config = dict(
    encoder_norm='groupnorm',
    encoder_activation='hardswish',
    fusion_encoder_norm='layernorm',
    fusion_encoder_activation='star_relu',
    fusion_encoder_parallel_block=False,
    fusion_encoder_inner_norm=False,
    fusion_encoder_connector='mlp',
    init='torch_default',
    shampoo_beta=0.95,
    adamw_lr_other_params=0.00078,
    steps=40000,
    lr_schedule='wsd',
)
Rows from block 7 of the image encoder, named by matrix and row number. Rows with one number belong to one channel. Each number is 200 + 20 x the weight over its row's rms, rounded and kept within 0 to 999. All counts start at 0. After the name is the row's rms in percent of the matrix's.
# convs0: expand pointwise conv (encoder.blocks.7.convs.0.weight, 288x48x1x1), inputs 0-47
# convs1: depthwise 5x5 conv (encoder.blocks.7.convs.1.weight, 288x1x5x5, trained with AdamW), a 5x5 kernel
# convs2: project pointwise conv (encoder.blocks.7.convs.2.weight, 48x288x1x1, transposed), outputs 0-47
convs0.64,078,191,194,210,215,193,188,204,197,223,229,191,192,185,204,207,222,193,227,172,203,203,208,212,217,192,214,219,161,208,155,190,227,249,194,162,200,208,224,200,225,160,197,191,238,195,204,225,194
convs1.64,075,216,231,190,179,180,235,212,219,218,193,176,179,208,198,197,242,225,223,181,200,233,202,189,208,186
convs2.64,073,175,192,199,192,211,180,181,186,205,189,195,191,189,195,182,195,178,199,199,245,194,226,190,166,201,190,200,228,164,224,150,215,183,240,217,201,198,236,226,186,180,188,178,211,170,193,197,181
convs0.65,086,179,217,206,214,182,188,212,199,185,200,228,179,207,201,205,182,199,178,169,210,218,218,178,209,199,196,217,199,245,234,186,187,191,171,197,183,252,168,190,184,228,219,214,180,202,203,188,245
convs1.65,098,186,217,185,216,211,223,183,193,179,189,217,225,218,186,189,215,147,186,209,199,185,159,199,220,217
convs2.65,089,201,201,198,216,191,189,176,227,186,226,240,182,208,204,189,197,179,189,194,231,205,227,213,203,185,219,180,230,215,218,199,214,203,232,243,200,197,214,165,186,213,231,165,175,187,162,204,215
convs0.66,126,207,215,207,203,218,193,194,175,175,210,191,211,185,217,232,203,215,182,198,209,214,194,236,204,180,214,205,201,166,202,175,251,228,144,190,193,198,175,234,186,208,226,195,221,218,202,212,220
convs1.66,117,197,198,184,183,188,177,185,190,199,225,188,196,239,220,195,205,207,209,169,168,214,175,169,162,183
convs2.66,107,218,163,202,187,170,223,207,214,199,181,235,207,172,166,186,176,233,240,207,175,191,240,204,202,187,199,208,191,164,203,210,169,198,229,214,233,193,210,204,203,204,201,191,219,224,194,208,218
convs0.67,056,223,214,223,192,216,159,175,216,182,199,190,199,202,199,198,220,208,208,181,157,235,199,183,167,199,205,238,183,200,200,179,197,236,190,238,200,181,196,193,183,232,234,190,214,197,212,175,181
convs1.67,082,223,143,179,193,206,206,218,206,208,204,190,184,204,178,191,193,188,226,184,204,231,188,211,165,227
convs2.67,062,216,196,216,173,210,178,177,199,183,188,190,226,215,209,184,218,199,182,192,214,218,220,203,209,155,158,177,187,209,189,196,200,204,215,239,208,159,192,192,248,164,198,217,228,184,212,195,203
convs0.68,113,181,213,209,158,181,227,210,203,202,169,174,181,215,227,195,179,189,196,195,176,210,195,176,188,228,218,210,201,181,177,165,224,203,179,203,206,203,186,257,199,198,200,197,209,183,199,176,157
convs1.68,115,201,198,183,204,190,148,180,214,206,210,161,168,186,215,212,183,165,181,217,228,201,197,204,201,197
convs2.68,105,189,169,203,173,176,164,165,215,201,228,199,204,171,211,216,165,226,202,151,200,183,213,182,179,206,202,202,207,216,185,218,198,211,203,199,216,225,199,218,187,228,215,187,192,169,228,172,181
convs0.69,121,194,185,212,200,216,191,212,159,200,188,201,200,162,194,212,182,171,225,204,211,192,198,210,195,180,162,206,216,212,232,242,246,189,170,226,196,211,197,202,204,160,198,215,222,188,228,181,204
convs1.69,124,207,233,237,205,224,213,172,199,203,239,209,197,192,204,230,215,219,194,196,211,227,230,200,230,209
convs2.69,131,200,185,199,184,211,235,177,185,211,200,196,199,239,200,211,190,208,202,199,205,227,167,195,210,187,178,169,167,245,164,192,225,177,186,226,204,210,175,179,188,195,181,190,176,235,203,195,169
convs0.70,060,162,188,207,205,215,182,184,249,212,192,165,173,227,174,211,204,201,214,184,201,192,227,204,187,166,185,180,228,220,235,208,214,210,217,195,164,209,201,195,165,185,208,184,195,199,176,180,197
convs1.70,073,190,194,217,242,218,206,207,190,215,181,220,198,221,174,191,202,172,200,221,178,174,162,204,171,175
convs2.70,062,201,213,177,200,182,203,188,167,178,175,152,218,191,224,212,214,238,195,225,179,198,229,161,177,196,203,189,187,216,179,194,194,185,218,182,172,228,181,211,212,197,238,208,202,218,191,214,222
convs0.72,069,197,192,188,217,199,257,178,183,206,211,231,188,211,224,219,255,208,221,183,183,243,191,205,203,220,206,240,195,204,200,213,175,201,205,227,198,193,216,203,190,204,207,213,217,181,210,205,166
convs1.72,070,174,169,205,186,212,224,217,226,201,167,201,188,179,227,193,183,222,238,193,203,197,174,200,172,184
convs2.72,070,192,201,174,195,210,184,199,199,221,208,216,221,180,213,195,231,225,229,151,187,203,224,179,152,163,204,189,221,177,201,206,225,213,211,224,186,206,205,233,193,213,166,195,206,201,231,213,190
convs0.73,088,219,205,195,196,194,206,237,215,249,176,229,171,204,204,229,223,172,195,206,187,193,188,193,187,217,217,220,215,205,188,178,194,165,207,217,190,208,203,194,240,173,241,202,174,220,227,204,198
convs1.73,077,190,225,213,190,212,217,180,177,187,170,226,205,230,187,217,182,197,194,185,213,201,206,179,147,179
convs2.73,066,235,196,190,216,183,205,206,185,198,195,196,206,179,208,227,162,203,227,207,170,212,184,170,210,206,201,205,188,220,177,191,208,165,202,143,198,231,231,192,185,221,209,166,211,206,237,205,207
convs0.79,064,160,205,166,166,206,253,171,185,222,199,196,198,200,222,196,187,188,217,223,185,240,177,219,216,196,226,180,184,210,195,192,186,175,202,178,217,192,205,180,212,192,194,222,208,193,228,212,231
convs1.79,084,182,252,225,218,185,196,197,173,220,187,237,202,204,187,218,237,191,201,207,205,174,202,198,215,213
convs2.79,067,228,196,190,205,191,181,201,247,205,235,206,220,204,233,195,197,194,214,222,218,197,224,199,168,176,174,204,210,181,167,189,226,197,201,183,224,173,183,225,215,218,213,173,181,216,190,177,237
convs0.82,156,246,185,234,216,193,199,205,220,225,217,201,176,215,202,210,188,177,169,183,224,205,197,194,239,200,150,208,210,196,178,181,190,225,198,203,205,207,201,205,202,196,218,191,171,154,190,168,186
convs1.82,120,197,207,183,226,192,228,213,209,183,214,222,222,201,184,202,233,215,196,190,238,197,167,174,212,236
convs2.82,131,169,188,201,214,176,194,190,217,194,200,172,194,180,164,207,216,189,191,188,204,196,165,191,153,214,192,188,189,227,253,232,204,221,206,224,183,218,195,202,203,187,185,198,167,224,189,225,178
convs0.83,130,169,189,185,174,176,175,213,199,189,228,215,169,204,193,215,172,225,228,191,191,189,231,196,199,242,223,189,225,197,226,194,186,182,211,220,185,193,196,216,210,203,253,193,200,207,188,218,166
convs1.83,129,193,196,188,180,182,220,214,222,178,190,216,222,189,171,210,176,163,189,192,182,158,173,215,219,194
convs2.83,125,209,216,190,200,189,186,213,227,238,172,229,226,194,217,197,204,206,226,188,219,213,237,193,183,185,243,189,225,154,189,178,206,181,233,201,186,181,204,201,204,199,203,190,206,233,165,186,185
convs0.84,126,212,215,225,182,208,226,193,223,193,211,166,230,161,185,223,185,176,173,182,194,179,187,207,209,189,195,219,187,197,188,176,211,191,219,215,190,187,219,182,248,185,182,211,161,195,217,190,165
convs1.84,110,191,206,217,171,177,184,189,169,179,210,222,182,180,180,224,205,194,186,218,210,156,193,222,229,188
convs2.84,139,195,223,186,200,223,195,202,198,222,190,200,187,173,175,200,203,233,234,208,182,196,199,207,250,229,189,246,174,192,186,185,225,182,159,200,194,174,175,193,192,201,196,207,181,171,225,209,186
convs0.85,120,215,197,174,176,210,246,206,196,197,185,195,240,192,176,195,195,168,202,226,181,209,218,183,174,197,214,161,205,212,163,195,192,211,194,186,207,205,164,163,200,222,218,170,209,170,199,185,193
convs1.85,127,198,217,221,205,188,193,163,197,195,173,187,160,177,221,203,170,210,216,215,189,189,208,224,208,159
convs2.85,124,160,239,230,177,226,206,195,207,195,218,185,200,236,238,193,209,204,204,199,159,182,202,191,206,208,203,237,223,212,194,179,161,201,235,188,227,198,200,217,189,191,196,208,183,225,193,203,178
convs0.90,110,199,195,188,198,197,181,192,211,177,207,181,229,164,199,203,211,211,183,178,168,201,193,187,142,217,232,218,199,203,209,222,192,220,229,222,198,198,166,180,180,203,204,203,166,173,210,181,237
convs1.90,114,203,213,160,217,186,195,180,213,204,204,185,158,211,191,190,208,203,205,231,232,204,194,177,155,189
convs2.90,115,206,227,192,216,193,210,258,189,193,177,199,183,174,169,224,190,217,190,183,163,221,193,191,224,200,215,163,222,180,188,172,151,181,205,195,198,219,190,212,224,188,201,210,211,197,213,190,211
convs0.91,123,223,195,219,181,211,154,222,203,198,166,173,194,198,201,210,191,182,190,197,227,217,216,213,207,191,201,191,212,160,205,255,199,198,194,177,218,208,214,185,219,183,180,169,215,199,187,236,233
convs1.91,112,210,180,202,230,183,153,184,195,197,209,218,188,218,196,209,232,196,175,187,210,215,225,199,187,156
convs2.91,095,212,227,197,208,223,212,185,212,201,201,189,209,189,195,216,214,201,202,241,206,229,193,190,168,185,219,168,218,185,169,158,229,216,216,209,174,215,207,203,213,226,197,218,203,229,206,186,256
convs0.92,084,189,177,177,175,173,187,187,185,188,192,212,230,201,232,180,219,241,176,225,205,202,153,210,204,197,183,186,164,206,207,173,196,228,169,181,185,193,214,211,204,187,209,206,245,211,200,200,185
convs1.92,086,215,194,156,231,226,224,238,194,214,206,194,205,168,182,216,216,188,196,193,187,212,229,193,184,215
convs2.92,078,166,205,186,216,207,202,204,224,188,231,198,218,175,186,182,198,156,210,193,208,190,188,195,148,200,197,200,213,190,203,164,193,214,222,196,222,202,210,206,195,199,211,218,169,159,159,237,212
convs0.94,078,179,220,171,207,208,223,187,193,205,184,186,219,204,237,199,228,171,194,201,179,188,214,205,229,184,261,212,194,196,186,188,240,201,220,183,200,191,200,207,227,177,210,231,207,192,226,233,199
convs1.94,086,219,190,184,214,225,232,181,190,198,232,216,195,199,213,186,203,187,171,208,182,235,201,185,246,215
convs2.94,087,186,187,232,185,192,237,186,187,198,204,219,200,224,168,184,201,211,217,199,150,240,216,205,212,201,199,212,213,155,196,191,198,174,188,206,195,188,199,156,170,176,191,224,197,180,215,217,187
convs0.95,087,196,187,235,185,215,194,201,230,199,206,233,195,183,159,191,235,197,166,222,197,194,211,162,198,199,210,183,228,204,201,186,201,198,204,247,165,199,180,179,208,199,234,207,193,227,188,213,226
convs1.95,099,230,222,204,215,212,211,162,195,203,167,204,200,231,188,201,213,185,188,209,179,219,173,183,158,216
convs2.95,097,230,196,211,210,219,222,213,224,200,182,192,209,171,202,212,212,228,228,197,180,220,174,218,180,225,252,216,175,193,174,214,230,194,225,195,164,224,195,179,204,226,193,205,207,213,206,192,231
convs0.96,066,200,196,202,168,212,192,204,216,236,146,190,207,213,174,198,185,199,195,260,207,170,177,215,182,160,207,219,232,194,207,192,178,203,205,196,183,199,193,204,195,224,182,205,228,181,192,186,190
convs1.96,079,168,227,204,230,209,154,172,191,223,200,193,215,189,200,212,218,188,206,203,226,201,221,227,211,173
convs2.96,075,253,194,187,207,232,193,197,227,232,198,212,195,216,180,187,212,202,192,239,190,217,200,181,193,177,205,217,180,220,224,228,205,208,234,211,217,222,243,195,190,195,206,208,170,180,218,177,219
convs0.97,119,210,228,186,181,201,217,220,186,161,177,202,191,218,169,221,183,223,229,213,199,218,185,199,221,193,170,179,194,178,160,211,214,221,180,210,180,210,223,207,229,191,216,212,224,225,239,218,190
convs1.97,105,174,224,227,199,201,209,230,196,185,158,211,181,207,209,179,217,224,216,206,209,173,186,232,227,194
convs2.97,112,148,208,198,210,186,207,238,209,212,196,172,176,210,188,220,193,190,198,202,167,218,171,210,164,185,226,166,209,223,230,190,208,191,211,221,189,177,184,197,201,197,211,193,214,155,182,175,202
convs0.99,088,227,194,204,220,225,214,221,225,169,203,190,188,206,200,229,191,159,200,174,179,189,229,180,225,196,220,178,198,142,207,187,237,187,178,214,229,189,204,199,223,188,204,200,205,185,182,215,209
convs1.99,089,192,221,210,213,197,227,226,173,229,183,245,220,205,177,192,203,221,182,228,184,191,189,196,204,229
convs2.99,104,172,235,208,199,226,187,190,225,191,223,199,209,213,153,206,223,187,194,182,190,190,187,189,219,189,175,208,181,213,205,166,179,199,200,193,196,197,190,201,209,223,181,151,205,203,141,221,194
convs0.100,078,150,194,199,201,189,214,210,208,178,193,174,245,207,195,205,182,205,226,214,202,224,211,207,197,185,216,214,183,152,205,201,193,221,189,224,183,179,200,185,222,167,212,165,158,215,218,198,211
convs1.100,095,219,170,211,211,188,209,228,193,195,196,173,184,222,166,204,205,194,180,171,212,191,241,234,210,218
convs2.100,077,205,200,209,203,190,175,212,205,224,201,218,211,217,211,189,251,197,178,212,208,177,194,180,185,193,193,198,249,210,259,199,215,228,199,188,220,211,202,199,188,197,210,188,198,169,242,169,182
convs0.101,095,170,193,189,194,190,153,185,194,225,207,195,228,217,183,192,196,206,227,209,189,188,238,202,214,199,197,199,175,234,154,225,211,178,231,201,162,219,190,180,182,177,197,196,208,200,179,229,200
convs1.101,132,151,175,221,214,170,179,207,204,206,170,189,183,199,184,180,174,178,189,205,220,174,210,218,213,194
convs2.101,112,200,167,184,196,183,198,187,208,192,165,200,225,210,200,214,172,178,199,200,192,186,199,214,239,190,166,199,221,205,182,190,182,217,155,182,209,196,189,174,181,187,175,161,176,242,210,191,172
convs0.103,141,231,215,192,190,201,201,213,224,196,224,143,216,189,205,195,181,199,183,197,193,198,221,230,206,209,220,240,217,185,212,206,171,225,196,229,186,190,195,213,161,173,175,200,187,182,223,198,166
convs1.103,131,168,200,220,204,169,175,171,218,181,183,199,211,207,173,185,227,200,192,191,200,170,158,213,215,192
convs2.103,149,216,190,214,215,218,160,171,181,200,206,218,200,180,166,188,202,255,170,239,190,203,216,192,184,220,211,207,220,203,190,192,157,196,229,217,180,203,205,203,193,193,198,201,203,231,204,193,239
convs0.104,124,241,188,174,216,207,195,184,178,205,184,226,188,188,220,190,197,205,177,210,181,193,206,195,218,178,204,220,203,190,239,195,216,188,165,200,186,210,215,203,223,137,222,182,237,203,216,201,226
convs1.104,111,173,211,214,188,209,193,242,203,157,209,176,211,197,169,184,220,211,180,160,181,195,211,207,202,203
convs2.104,118,212,193,189,174,206,169,183,209,222,228,208,204,200,207,179,234,192,184,182,184,180,197,192,163,164,212,201,195,210,170,164,217,194,164,208,214,205,214,191,188,176,189,182,195,186,174,209,145
convs0.108,105,203,169,203,187,200,212,187,173,179,226,210,226,240,214,200,211,205,165,197,198,181,169,213,206,216,174,219,210,201,199,216,171,210,175,214,207,210,203,244,208,200,223,209,213,169,230,241,174
convs1.108,111,192,193,198,192,182,225,176,225,216,215,227,222,168,194,170,172,186,225,190,216,172,178,209,174,202
convs2.108,088,239,181,171,184,177,162,218,206,241,169,227,207,218,193,182,208,185,181,193,215,218,204,209,229,187,204,184,219,221,215,242,185,186,222,209,203,207,194,215,212,174,220,232,220,209,218,200,193
convs0.109,075,195,235,204,185,211,189,238,187,204,213,225,213,190,240,183,216,219,191,196,190,226,196,211,161,178,209,232,195,185,195,227,185,200,228,204,239,186,176,229,234,223,223,219,202,206,205,220,196
convs1.109,069,208,188,234,179,265,208,198,203,200,198,212,208,180,214,175,204,181,216,237,200,191,199,199,219,204
convs2.109,080,187,192,209,188,212,181,196,157,198,164,218,188,186,225,237,167,193,191,222,216,213,203,212,225,215,208,165,156,201,207,217,207,214,201,244,199,196,198,213,199,209,194,191,229,193,197,161,178
convs0.110,117,185,170,191,198,224,201,213,188,168,181,205,166,214,219,204,210,169,205,190,196,213,162,194,208,206,189,229,190,175,217,145,211,178,179,183,176,162,182,194,203,193,210,194,202,228,186,215,231
convs1.110,117,223,215,181,188,213,201,199,171,189,207,183,203,189,176,189,178,204,177,176,166,219,190,163,160,184
convs2.110,115,215,156,228,205,187,203,153,216,206,178,233,173,185,228,166,211,181,185,212,196,219,207,212,194,207,200,189,219,206,186,167,218,202,196,209,206,203,199,179,187,192,189,188,196,171,203,181,144
convs0.112,075,205,217,204,187,218,205,212,200,190,204,190,236,202,233,177,176,196,234,195,177,203,192,228,174,214,212,231,220,229,201,217,182,207,161,222,175,238,219,171,203,180,206,161,224,199,202,191,190
convs1.112,082,176,206,219,227,206,219,195,207,199,212,190,160,173,183,211,190,196,174,209,238,207,229,231,218,181
convs2.112,080,206,192,210,231,187,204,224,232,170,233,193,193,213,194,242,206,191,195,229,206,173,235,216,258,178,186,200,227,217,203,175,206,182,211,183,228,203,206,184,182,204,190,195,198,192,219,215,184
convs0.113,077,195,222,170,205,203,234,244,214,212,210,187,184,200,187,232,234,207,207,205,210,196,223,199,204,191,200,155,207,170,171,194,211,219,173,171,192,151,186,184,228,199,212,215,209,205,189,221,208
convs1.113,076,199,182,212,210,212,175,228,173,207,190,188,212,218,223,192,171,193,207,155,198,204,217,230,166,221
convs2.113,072,165,189,208,215,200,208,190,190,195,207,220,230,185,210,192,217,179,220,211,208,240,191,225,205,207,204,204,200,239,192,224,188,200,172,207,176,204,257,191,199,194,196,239,179,204,160,166,207
convs0.117,124,205,214,205,208,229,237,222,209,195,190,222,172,191,192,211,197,195,171,162,199,162,198,191,240,166,190,213,213,218,217,190,180,205,224,209,191,192,198,209,196,174,239,216,173,227,183,209,230
convs1.117,132,215,227,227,236,178,204,149,193,194,201,228,174,212,216,206,215,222,197,195,226,195,205,210,186,188
convs2.117,140,197,182,177,198,165,152,218,178,212,212,220,208,183,189,210,203,233,214,220,184,207,208,186,226,177,228,196,206,199,217,217,225,200,187,246,208,200,211,207,236,199,200,200,201,197,190,196,258
convs0.120,103,204,169,207,236,196,197,222,183,214,169,202,248,229,218,231,204,204,173,237,193,194,183,207,196,174,176,191,159,194,237,226,176,204,196,175,202,198,206,190,198,213,199,198,212,186,207,207,170
convs1.120,116,146,181,202,175,175,180,164,220,215,195,196,221,168,206,223,201,211,218,208,194,199,179,212,194,199
convs2.120,088,218,187,243,198,164,216,207,194,197,213,183,222,208,225,174,224,231,158,197,228,197,221,195,235,213,210,244,166,226,211,189,200,211,210,192,214,208,199,212,184,218,215,196,215,211,177,182,204
convs0.121,117,208,194,192,180,197,182,214,192,211,165,154,167,175,212,207,172,194,185,209,201,223,193,203,188,215,183,195,189,188,185,218,192,174,206,150,209,180,210,186,222,185,236,184,188,172,196,208,247
convs1.121,116,189,200,222,186,168,196,197,213,216,198,230,158,211,201,206,224,198,167,218,216,155,205,198,191,178
convs2.121,126,186,194,185,221,200,203,219,200,180,203,231,184,208,154,199,217,222,154,195,198,184,136,203,152,212,207,222,205,213,204,194,195,217,223,232,208,197,197,207,220,201,207,230,210,197,212,206,192
convs0.122,073,171,203,180,216,194,196,199,236,197,185,200,218,166,200,225,198,184,180,185,205,210,209,196,165,199,208,236,196,200,181,203,209,218,175,193,165,186,220,212,142,163,205,189,182,213,202,232,218
convs1.122,061,225,187,191,217,193,192,192,176,180,226,163,207,232,205,206,255,192,176,205,199,205,178,184,202,206
convs2.122,066,221,162,208,245,196,180,209,182,203,194,193,178,179,196,195,228,214,183,175,192,188,225,219,228,183,209,200,173,179,191,186,223,194,210,209,171,210,138,206,211,197,233,196,210,208,187,179,211
convs0.123,071,205,178,223,182,168,229,213,190,217,171,230,195,171,175,206,213,205,220,204,200,202,187,203,199,210,203,215,204,167,173,216,172,193,220,198,212,219,191,178,189,225,223,207,197,220,130,203,204
convs1.123,066,224,246,186,196,215,205,228,171,188,218,197,199,212,195,195,204,215,197,230,234,175,191,175,219,178
convs2.123,071,253,235,190,198,167,166,245,193,234,191,172,211,213,209,192,219,176,202,206,180,180,218,196,211,164,206,200,205,186,199,208,197,200,223,216,207,210,211,202,193,206,224,200,201,178,234,229,186
convs0.125,114,230,178,200,212,200,189,191,217,243,206,206,210,202,206,204,194,180,198,159,181,168,231,187,196,194,218,209,229,172,212,197,222,162,176,205,210,219,193,209,203,189,207,183,142,211,230,203,183
convs1.125,113,189,182,213,193,203,204,172,183,208,201,233,163,214,167,208,223,205,148,205,213,211,219,186,193,185
convs2.125,123,217,202,205,194,207,160,153,182,184,192,183,193,199,160,194,206,170,206,177,174,177,200,191,208,198,203,200,149,208,241,172,168,200,175,188,206,218,177,196,209,183,217,205,199,185,191,225,202
convs0.126,119,217,233,189,201,189,156,198,224,203,210,237,231,189,217,206,221,202,209,209,203,203,200,241,211,209,233,222,186,213,202,195,248,227,199,194,219,211,210,209,220,214,163,226,193,187,202,215,230
convs1.126,110,205,183,184,210,203,179,203,172,197,231,219,219,188,213,186,229,228,216,182,156,185,188,210,192,166
convs2.126,129,206,184,201,182,192,170,228,218,192,226,175,210,240,213,213,216,222,173,194,220,160,176,214,196,184,229,178,218,231,208,199,232,215,171,191,204,149,194,193,182,202,202,192,185,190,186,189,201
convs0.129,078,182,190,202,214,241,186,217,243,170,223,191,214,198,208,229,226,203,170,207,192,189,179,225,243,182,187,204,196,198,183,186,187,181,204,200,189,161,189,209,182,229,187,243,209,216,197,216,198
convs1.129,091,201,205,215,206,188,191,165,220,179,194,203,168,189,206,217,227,237,166,236,178,210,199,191,212,224
convs2.129,079,199,178,196,219,233,187,228,203,192,211,196,179,196,190,196,210,221,176,178,237,191,202,198,149,191,202,157,190,222,200,202,195,203,214,229,186,197,205,204,238,192,185,252,202,198,219,189,233
convs0.130,073,185,216,216,188,210,209,201,236,208,201,219,224,241,169,211,229,218,218,233,187,224,196,180,192,238,197,217,212,178,194,203,190,197,200,208,160,174,196,245,225,190,203,186,164,190,203,191,206
convs1.130,071,178,222,190,202,189,193,202,185,192,164,197,196,218,204,213,239,197,212,161,168,198,204,244,219,184
convs2.130,063,190,210,231,177,175,198,190,200,196,190,203,227,225,181,208,239,167,211,213,188,225,184,195,179,165,231,223,230,168,174,162,203,234,191,177,193,223,215,199,183,213,216,191,200,197,215,204,193
convs0.131,097,172,202,202,193,182,249,227,184,165,181,174,245,221,178,217,191,216,216,207,217,228,196,216,194,201,180,171,190,221,209,208,211,241,191,180,215,217,196,201,198,217,177,186,210,169,199,186,214
convs1.131,112,211,206,183,201,228,222,171,162,190,202,199,193,218,176,215,219,205,175,189,212,228,192,196,160,170
convs2.131,086,165,237,193,198,247,222,204,181,212,212,228,205,188,198,184,207,203,202,190,211,193,201,195,212,176,213,215,204,186,143,210,202,170,155,202,204,205,209,205,194,231,179,204,200,191,182,197,156
convs0.133,070,174,195,203,170,191,183,232,178,222,200,206,180,188,175,227,221,201,175,179,184,176,176,196,190,193,244,202,226,195,183,237,204,179,176,215,206,185,226,218,204,191,183,189,225,184,214,237,179
convs1.133,070,198,211,213,201,180,175,223,194,189,210,213,186,202,173,210,197,199,225,177,241,208,166,218,241,175
convs2.133,066,216,193,194,170,215,194,216,209,204,220,198,213,189,165,225,204,213,162,147,184,179,216,242,198,190,211,199,202,180,218,194,211,173,170,211,216,223,214,238,216,178,180,205,207,195,215,168,200
convs0.134,078,176,160,237,211,221,225,188,224,205,232,167,208,227,181,222,175,216,213,204,192,215,209,173,196,184,215,198,209,208,214,210,200,202,212,176,235,194,183,161,201,192,220,231,199,198,232,197,224
convs1.134,123,195,158,198,197,199,194,167,200,191,170,174,221,220,205,208,169,204,220,197,185,161,185,167,203,200
convs2.134,097,189,217,158,183,253,231,203,210,226,231,210,184,198,202,222,216,162,184,185,194,182,221,211,190,233,209,203,206,218,180,236,191,189,224,212,179,204,200,190,197,198,198,201,200,174,173,184,224
convs0.136,081,195,185,216,203,208,238,217,224,228,189,217,218,187,247,196,221,206,207,192,179,205,199,235,217,195,225,244,206,214,176,205,183,214,214,222,220,198,190,207,210,185,209,204,183,197,178,181,256
convs1.136,104,214,212,205,202,183,207,178,166,201,211,225,166,222,195,218,240,174,226,211,215,194,211,164,185,208
convs2.136,095,168,202,173,176,203,158,173,239,204,177,188,172,188,203,207,207,229,181,189,208,194,227,222,193,177,195,161,226,157,201,187,210,204,192,202,228,218,216,222,215,177,206,203,200,174,193,204,216
convs0.137,081,184,189,254,223,209,187,224,211,205,156,190,188,238,217,215,169,196,213,205,178,236,206,204,221,199,224,200,199,195,202,214,179,186,236,202,224,178,197,206,168,209,212,184,212,227,190,218,208
convs1.137,100,195,167,213,167,195,180,213,229,221,152,199,195,216,216,193,172,201,203,184,213,201,173,190,219,221
convs2.137,085,149,219,192,181,186,210,229,188,232,227,201,177,198,195,224,202,174,166,225,197,195,195,165,223,226,194,219,194,194,195,200,178,172,213,181,217,186,214,190,163,173,205,194,210,194,227,225,192
convs0.138,085,197,249,229,220,201,233,178,195,211,214,206,214,193,234,209,193,223,203,179,199,232,210,204,181,190,201,195,220,230,199,225,178,226,235,186,209,201,222,182,223,169,221,216,201,239,186,205,190
convs1.138,072,191,230,171,190,214,181,213,227,228,196,200,166,202,186,171,207,175,182,168,230,200,200,204,215,221
convs2.138,079,187,190,247,212,171,217,198,170,224,232,197,221,210,186,186,214,210,223,211,217,195,203,158,231,176,184,196,158,178,209,198,180,221,181,192,194,170,185,219,175,208,204,201,215,202,171,210,192
convs0.139,116,195,184,223,219,227,206,185,214,212,181,183,206,168,217,178,173,182,173,217,185,195,191,210,270,194,223,216,190,194,217,190,200,221,196,229,193,187,210,199,202,233,219,189,192,233,190,197,231
convs1.139,116,204,196,236,216,208,179,145,185,168,200,241,188,203,181,200,210,198,201,182,204,197,179,206,223,193
convs2.139,120,217,185,204,215,224,173,221,189,212,231,205,175,175,168,192,199,234,196,222,168,180,215,215,235,212,185,203,164,193,199,222,157,173,226,174,195,196,204,208,200,200,211,211,222,204,204,188,234
convs0.140,098,238,217,191,166,171,212,196,190,204,168,235,193,181,186,219,221,207,217,215,176,199,202,192,200,194,211,219,171,180,200,213,183,210,233,220,223,207,195,165,222,175,174,178,227,197,213,239,204
convs1.140,082,206,204,226,230,182,193,168,170,172,211,186,213,222,180,187,233,210,180,221,220,185,216,183,224,199
convs2.140,080,241,190,213,182,191,213,196,207,183,206,205,212,182,199,188,194,199,230,190,172,191,177,198,201,216,159,220,250,188,204,201,182,193,149,229,176,237,227,218,207,204,185,218,210,197,200,190,225
convs0.141,103,191,205,181,202,202,225,203,208,208,155,198,195,228,206,217,191,221,202,212,211,225,195,202,200,177,199,228,195,210,135,200,155,188,228,184,182,210,214,210,183,226,207,159,192,170,207,203,204
convs1.141,113,187,170,161,173,199,164,204,224,202,186,172,217,217,183,192,179,210,192,183,179,208,172,181,206,218
convs2.141,111,184,214,185,209,201,215,206,169,192,187,199,206,214,190,172,202,187,172,200,194,201,192,199,266,208,211,240,182,227,173,212,205,200,156,184,232,189,185,218,193,213,206,193,180,210,175,186,163
convs0.142,113,205,214,202,158,178,197,187,219,242,209,204,217,204,205,209,192,193,200,217,218,192,219,204,178,197,208,201,216,181,218,200,203,230,233,158,230,214,193,205,250,219,170,239,196,219,183,214,211
convs1.142,103,175,226,214,218,214,228,226,185,205,201,218,195,176,179,193,217,163,205,238,201,211,191,177,198,169
convs2.142,102,184,225,191,209,199,198,192,211,182,198,154,234,185,216,183,186,220,161,201,226,206,170,241,205,192,188,204,235,204,159,202,186,193,206,199,199,206,211,177,194,193,203,200,219,184,196,217,146
convs0.148,120,211,183,215,177,191,218,184,154,215,178,182,190,228,214,209,223,172,171,184,192,178,204,196,169,210,226,179,175,196,182,193,222,193,192,236,209,196,197,176,187,228,189,194,211,153,181,220,192
convs1.148,100,225,244,209,206,204,219,182,182,196,198,211,180,198,188,229,236,208,181,167,207,233,189,200,186,221
convs2.148,114,164,223,228,230,237,184,203,208,181,214,211,208,207,181,184,183,194,198,172,198,194,157,193,219,180,219,188,199,199,210,202,171,180,155,219,204,216,197,189,154,194,205,193,197,216,183,181,169
convs0.149,121,197,209,222,192,196,167,213,213,198,210,166,172,169,193,224,177,192,191,217,178,212,171,215,180,208,191,220,214,182,205,198,157,210,205,222,178,192,196,171,219,209,157,186,166,218,217,227,181
convs1.149,116,218,224,191,170,201,211,193,195,196,160,184,208,204,217,175,226,183,193,182,206,247,196,211,213,235
convs2.149,163,259,203,201,201,135,180,199,199,218,191,182,207,192,209,200,196,192,212,197,210,188,222,217,204,178,190,218,211,206,184,209,185,221,205,250,190,221,191,185,225,189,196,201,198,221,239,206,225
convs0.151,073,206,253,238,185,177,219,185,204,198,174,194,208,199,188,224,208,202,220,209,197,204,212,189,182,208,224,186,222,182,239,215,212,179,242,199,221,205,157,201,228,201,211,233,211,222,189,193,198
convs1.151,072,195,192,192,212,218,210,177,180,167,173,202,209,211,207,195,228,239,211,149,213,205,197,185,172,205
convs2.151,062,205,209,185,189,183,224,223,218,195,160,204,187,211,223,222,184,216,203,177,187,198,193,215,213,161,210,164,171,192,193,213,196,205,244,205,208,235,199,201,185,229,206,221,150,186,173,194,197